Rows from block 2 of the text decoder, named by matrix and row number. Rows with one number belong to one neuron. Each number is 128 + 32 x the weight over its row's rms, rounded and kept within 0 to 255. All counts start at 0. Numbers have three digits each. After the name is the row's rms in percent of the matrix's.
# fc1: MLP up (decoder.blocks.2.mlp.fc1.weight, 768x192), inputs 117-155
# fc2: MLP down (decoder.blocks.2.mlp.fc2.weight, 192x768, transposed), outputs 117-155
fc1.236 135:091119100124131071181091137113128164113143117128141139125159123115155121160205073149134120106056113147157113137157148
fc2.236 142:147178186061133130096128119112187110158083100170069124173140118147164199143122160167122138163107088073170125162157065
fc1.237 104:197125116129157116140112144112146141105203140114084136182136138103116161089181092118092107159086116151049157167096089
fc2.237 092:137121089151101080183147186098087123131075162115153099110151089178134105122116116132147087171131142127178123170114099
fc1.238 122:117163196152155121140141096163157095082069147068147073166133162160159136133196117078123116103116134143124150165172101
fc2.238 116:113099140114072115086106068183215125128090112200097100132178118157076127076093115089133169138144169177176164119118178
fc1.239 076:111104117120125097140123189168074146099098104109148120151124167148208115125096094108095130138089123104161091142163115
fc2.239 079:166165144142156096140078156128144182135102093176173146132105141060121127140130156116127092098112094115166151110074089
fc1.240 116:111124117189090155149145115168123150153099068105123097080144144148138139158163144128133051130120139158104124119075123
fc2.240 107:079136187148175196064066119105099095185101123127110170161135109100127128130091109133131196117148109103147086164106144
fc1.241 081:095151189156144130093141110096159119156201054131125110135158113148127211105124120121076084171125081130133137184157103
fc2.241 083:139116158136089136173159176116113168115157086120097106086161084164127061117028132151167118126137106130113162111150144
fc1.242 089:097104115107129119167166167122120061084148129115124124122072114119094144198078070095144221095133145121175107129077171
fc2.242 085:123120146111114137149134183180054147150105117120142102093074151098058192112112181154129111141118182111147096107105186
fc1.243 114:121120134119156071155139098088092209159128094143114121119128168107134150135134121135098040148119085150112163169124124
fc2.243 120:163125167149074097088175134105136090071153146135131115153173122142070094144125124163086170123146133120173118127117099
fc1.244 113:146068130169109086047106088105091136129141158092131113141124163089142203149119154131180096105081142147099120106144168
fc2.244 105:166142110097138116078148101100103147101080072117178114134154155141167147090130104113095116125085190144183087149148136
fc1.245 093:115130146096173166118079144127087130084128131183078152118169143096178142093108112098121165144120100104133135157147098
fc2.245 096:152127158103036074083131091068114121141127121128150195160108074094120153168146163231145146098071160177164111144181155
fc1.246 108:222110130112097145087144097156163170126098075135161187115160096128140102140061151139139161152101135170183113160158138
fc2.246 116:111110173112145084132122155165111083121084133160132100110184143148136158161151137130127157147115126053134129107077142
fc1.247 092:069122153160163104118163135124173128130058061072138105141157100077099054145124105144210121102119128137104130084128076
fc2.247 082:148132110186123095130202069117135137077124054107139112147103163137173119145140047175180089094148150084193126133124176
fc1.248 081:148094107162053139111143171180131086111170096200132100141103136129175144086075149108133152116175108137099133111070171
fc2.248 075:137146132198165054114121158083198167114132115126112135131162097113180102097111157153122134064203148129136148136106121
fc1.249 102:156130130102153127091125158162133019124130086149114087187093095181136107104150101108157081069155142140126149136082141
fc2.249 105:078151128158136156137174049088115188113133178132091119142181153121111130158114164080058121082118120202135139107079162
fc1.250 097:118072133102164155127073131134102128172117117161164101137132068143133118123064114095166162077156092146082120169154134
fc2.250 085:145159097131144095135167122203174072112187115208107111137099171091117143108154146183083161186162095168152120073108106
fc1.251 100:175112107195178141109096092165138079069158146120102124113151144093163099137068145140170113124085117104125078104178105
fc2.251 107:081117150159111128164135157073107082152092123109174147036150110116178141083148200142157044095142094113112153138081124
fc1.252 108:087099176178112187118177132183105099122095069098108124113146094119080177088102177156144151171107105112126113159151050
fc2.252 104:112180099121107091133114168115129140155183166070132162130109148080118073119127102087136151201121102069186154135155166
fc1.253 112:138125124146150119154146125131136157078108117156094103164124128082108119141088159139128099101105115204137110093122189
fc2.253 114:123146126141186145136136123138119142173077113173093112165140146144136136139126153119103102133175151106115109082095170
fc1.254 102:115113123109142128097066144142100120148164101158167130119142148074166142197146082097141125124205096081173105107121121
fc2.254 107:152116137128141164122108125134158166166105155132185134100152178119096185126110163168096166126108107103149148137151143
fc1.255 089:103129070109155131089131109144165174180114117107101103131146097155136081144090096164067152048143144173121154111168204
fc2.255 089:107156089147109109131171113169109142155139160118107134084167077124139142077166104154148094124167163194121130043147174
fc1.256 094:095110132117142165103135128092130072121113174140155112184141109128133111145144084103090174174152123127092129084195096
fc2.256 089:078112126137150118144132125160113100120141139152117091145076115058148169176117161184141109116141130155119085170080127
fc1.257 113:120110161140132095115139122062096121118138123078181136167183137107191109167162127161094139181092143092173149063129118
fc2.257 104:119111096140144131171092135156103134107168129139095135124084130124137157098154184135126106104122136111113125204129096
fc1.258 078:111174172153163114094128125115151159091139099155137104162184075104091189128078128077134113173161122146105174113151136
fc2.258 076:119084104112179144144114156093085098107234149124107096121110122165136098129176187115063097147143154109125172068055149
fc1.259 105:114165106174173104119139116158128143069191091108145157118158130164160111142072174099160121146130075147110141126153070
fc2.259 105:144150113116126113161080166077112086122120071107114092123165091127111094145147058136155141127125138123103192078157162
fc1.260 101:127144111179106119092137135140132124141113100153055147077169159084085134165146105135123112117125168167124141098087115
fc2.260 092:085117129120129167126116148124116119117156139054126152114099124095155140171116139162159147149103087048092135149161095
fc1.261 100:104079119140084112122129126128138113077113148066095069113140116154145145166155103129146079114131086084097134068180110
fc2.261 109:123176138151178180139147126153120181132155157161124139123122056078188088101137183119104105131079094105140132147145121
fc1.262 099:139155098143157092118141060104181120134100145147092066193133126153165147194079126080132143098153081098146080112137106
fc2.262 102:095117109180137140109104059075130123103132084136074084165117160126184159123078160131123168136189133137133130123119138
fc1.263 089:108095135117149102133151159106118164172146136121117128154158130083168143131082140094065128124125162090107115138152155
fc2.263 109:133155135097116110109085162098069163147174144179153119117073127109108091183136080129100097095136166120081153125172106
fc1.264 083:199143145142184180074096125088201090143132225139107133160107130091137148152117124086091142097145100162106116116162157
fc2.264 081:118139196161119107142099169096069095096064130082129147192164111176147076122147138115127155122128159131150149139085117
fc1.265 083:096127116094169157100127171118132145116207115147096117196162089098144163145100150130097142110169108125159128110150123
fc2.265 083:113120139108098120129147108104151126096120110135165130152127176126154129134135124159124130132128127183128102147101115
fc1.266 111:178171114150105190088119123189164138171129161126120124129121108135168156122189033093135129106101131200097125109094150
fc2.266 101:120143166121155119132088106077098089145095145160124133121142046102095157102122132193153090133150103118170148131169109
fc1.267 106:135199095099191098081112071112149137127185133164150135157171080125133120123128076175149140118102101186050152119116094
fc2.267 090:136137075142116138137120131134115120143155130115156148132115150170147120126134136095083138133135081149115142170159101
fc1.268 108:183109163128174103090110109069169076132092175138114144138112129174072091125077105130130154155084110124132174086115144
fc2.268 104:118086101113129117118151139119095051152134140115147078124113120107089157116138094129129062144114135176096141108123096
fc1.269 075:133135139167132118172125109154116069160113134167135165161164102099097121081051145128152140080132101087091153151092164
fc2.269 083:184089079094134162154145135113131109112176156116105079150132130137153129119120132174172147135146099182146059121174117
fc1.270 132:161174160147106091040117105177141118195094109171115144106127153146165142109163095123129143168142171127127068165105133
fc2.270 119:109156117098166155131160135111096181138197143101127133161077123085137126124069129084105114142135117081135137172123154
fc1.271 096:150113120110095195169112153167123125167106105180130152206159112060100092119195142128091117162092095129143121155132111
fc2.271 100:151077146097114123131111164149138115147112111089171135153118070125106109148089135106126112114142098107138179180107123
fc1.272 112:141131132120131124149120089102130169117141160133121104056126129097094208113149160164111153153181081136117153111137170
fc2.272 101:136107157130159179122146170083185104116080058113090113149154129120149176130094128138184134198133104138097136074166086
fc1.273 076:103120125084108123129122089126140111144197168138126117158098107161111133132132149138061136146123148127092042202135103
fc2.273 074:125198149150156142196151111236154138113099078177112115083111105098114117102094124122098092141142142143168168104117141
fc1.274 096:111166205134137187105097116089098165122159175133159101098203101146143077174131101126153088143142139137113112092158117
fc2.274 091:142133176099204134121156149143072129176110111118110102137109111109111169076138127112116096169135151162090191106118080
fc1.275 104:099056139099123141161105082178088117099156119174132177135153088114140112160082117141118153152161071146173111121117103
fc2.275 099:116122091153114046096159143108142123171119117130114082174160126163134141113137112142174078124145093161113164128136152
fc1.276 098:113161080089141139137093139128087186128173100159142176128143129125114112097093128064110061110113134166099173139158129
fc2.276 101:162149099152134084111147165103077162186112138122192170150080129130177073109166168161104202135101195105115103147110160
fc1.277 095:137097156085138165152181140105198167147154151136182098135141124123145122167107078176108144148125093140111150119129097
fc2.277 092:085179073141170118171141199107124135137102117079187188142161127144136140132108129137083127113075148143102107174173135
fc1.278 083:107127132091148117093122147128113131138170153101167148139196109173133091070122175096172138133042117146127111186130150
fc2.278 075:109166082084109150115107111141117099120083088163160145103056151117088094119104171109112152162169184122138103156142117
fc1.279 071:168122151150118106062097115113164131181142088133174158162148174185144110123102126072136105137157046121179084152119142
fc2.279 084:145103128118140204116121145148122146057082083161101115119124092113113095085151154130161082125140088154144150164147201
fc1.280 096:147070169076105167073091133154134134120101152113179083104119195156176090146076096107154160174152149095125109180128122
fc2.280 093:134137082163167158171123092142172110097064105148129156170126165145065138135098119106078097144135164091206156194130106
fc1.281 104:147110089149072165089098113120158108105095145201134125165085134128126110133119153133133148169118141105125131094077085
fc2.281 103:124148102111117115125148120140131090103100103101127156170111185174108127086155128112088126188109138128095156159151162
fc1.282 111:123133095188145098162138145129131112176118146148151114080126115086100100117138121164197092097121109098155131141173188
fc2.282 107:167140143098062128108142165129177147130086132116164134147065086161179159160090135177112123110125152136129133089124104
fc1.283 116:116134157154150095133185129095157133090135175143083114110152103133112172118153148132114114156108138148143203166115212
fc2.283 102:111141122200065129131139115133035128150140144101134102099120105093129093101134122120093104145116114147119133155173094
fc1.284 095:184087178127108202088091143185144109138103177084141088085107121166132108097140108154136160153083135129122118141107132
fc2.284 097:130094073092152096067153184133139183125142126136154093176167104137141169092149121146167127117116136149119142097149086
fc1.285 112:116078125126165186153140155164087201117117121134091159103147110106148116136134129145158133208144145103137110095103106
fc2.285 102:107133098102156155088114150153129160111133164168136124155076175117108121123152117204113159147139121136120151153096121
fc1.286 082:098105156132120088106080151177120159091119141102107110141115162121131145162143158132125100126141120118153065181120114
fc2.286 079:099205160112131137145124123111139105137135102124141100150121152080098125123093152129126132178139145144096093126208138
fc1.287 132:140054179111126182134087150120144159140117098224150197098162142097100169127099097124141108076146092157122099166086135
fc2.287 112:102165122100160115134159129184129171106119109156102101119065141125135103092173120150092120136132163111151107150169140
fc1.288 116:111141123099119191195144133159126080139111171130149108133194189139071175133133062147082092099093083165094118115122120
fc2.288 101:129116179106139116159137130073118168158155055126153115133070138155117140132138108113138141155029115135125118100102144
fc1.289 089:103114212118168115155138081178101115091103087177170148158076142156095126136138052122139159127113143090146103176157144
fc2.289 085:138147039155125137140146096152105121056177160125075113089139092133147163148131134092130076111119136137202164125147139
fc1.290 111:161069105226185148145116131120140129204147162125152087079118111110131181095175113105140111170133131143124129147149092
fc2.290 107:105151104143098145160130060157155176053115120141130086130174104053128141133134154101127190149110111142129140123118171
fc1.291 094:109143158099104148116220093115148196120111106161180107139139106165131126143121096110114115121115108114109173042108154
fc2.291 097:154185116130135163078127113143088134130153094161122145117165074131149133098123144128119116140195120130160076030108185
fc1.292 086:096181066165116117143122167139141035152146144182090135132142126109112152154143075051107116139069118099139155141185147
fc2.292 108:138111168105123167143129174122057180149173087128194206121154144165136128143173174146099151123125106066071139120076136
fc1.293 121:207118115115117141150095149144127088103128105147163147135086094077120170144162105133144145107147178143126121110125125
fc2.293 109:111195159122076164094124100117167123127152126187100162141126156098107143138122148125091120096067123088117114104139168
fc1.294 129:141204138115089112109132136115113125149132114067178146184122098108128170133142089113179129101088132128224151131135175
fc2.294 135:109163055130123084170104069098110156144147112149112176174108162137138113188118115121085140136154104121117116083188137
fc1.295 121:188134125172137085196103108141165206109118113147148071137115072144125119163120136155066078143116112163083062164074176
fc2.295 136:096126119175124141103172129153144086136134090169104142065108132152113106173177161116137178109122126172135099152167105
fc1.296 089:098120160174145146110141108105137143064086187157144170175132142104106125133086078164142149162060124140167101099114138
fc2.296 098:125134089127103198223086117139153118142116173099156121147097142127074129149142109146091135171118099074123196180122158
fc1.297 108:153154169176162115131107092079135159121138110133133096092121143090160210130116131149141119067086152193118145167159069
fc2.297 095:132179119079117143200141121130116081051109095119121124120081120155124069195188137169090134141124161096106072186150095
fc1.298 113:105105072122106135119161162124161106113123066148126143180151097173147121142117125113182129148165135127137077153109095
fc2.298 119:117141143155121169197139149163125172145097134096154125160162106128094121123157192209122163132086109177136134106150179
fc1.299 110:089149122128164162106098104093129121129120126111108113122126109133117040208158068078125135156189112037166126133151141
fc2.299 125:132147098080087060106127129093103108113166210184117184155125126126140141177097170116118035132133153132126090147149121
fc1.300 093:126148087177123152125049143168120175058144116048109164134091067122232126192149122137134096139101119137183084183096116
fc2.300 088:150118147088072143140137160122157139066095143124132120119122177152155130090100099127084140143173116119127135088201096
fc1.301 096:127114120142162158132109101142135131046110149108091100167164125142120107205165132123139129160119126094151148182104096
fc2.301 098:131133084155140188113112135147099118180139113171150150141123174110110109129134112129099157143141167105168080127136118
fc1.302 108:135142143152182193152176090123191072155162120162146106128143128058110150099114119165174087114158106141097146186146144
fc2.302 108:148170114172122166146110126138047116142157046118140105192158173094097172148114154117126115139120183134094168111120120
fc1.303 128:154085101152136163105156106170122068075188140154146125067140102129085080119129089118128134124103065161029151120127161
fc2.303 120:128203096149131098136163128070113134078113103164104145089127150166083128123134109112180202170099160121103119089165161
fc1.304 115:102155097091137136135124143141122134131104148148105141118174111056151120090122051110079123164157060093168104113093126
fc2.304 124:130118152126149131134153129136057182109082153135097129040133069123127144107122126104179160120074141111106114167137164
fc1.305 093:100124147170147164184097090161159107108119166138110163186133096170118124204078193070158109154086074170111109098169159
fc2.305 097:150131128093121136150055157119169110116096086135057170087088145138194126106119140129100129069097120159110135121139085
fc1.306 110:116118069135092112157087149150086142144176148163131142130146151160171136167171158091109079131070115126091109118075131
fc2.306 111:117054073122103130128166163114170113163182156069146133199142102139097125107103175140123061139142171150152212053099126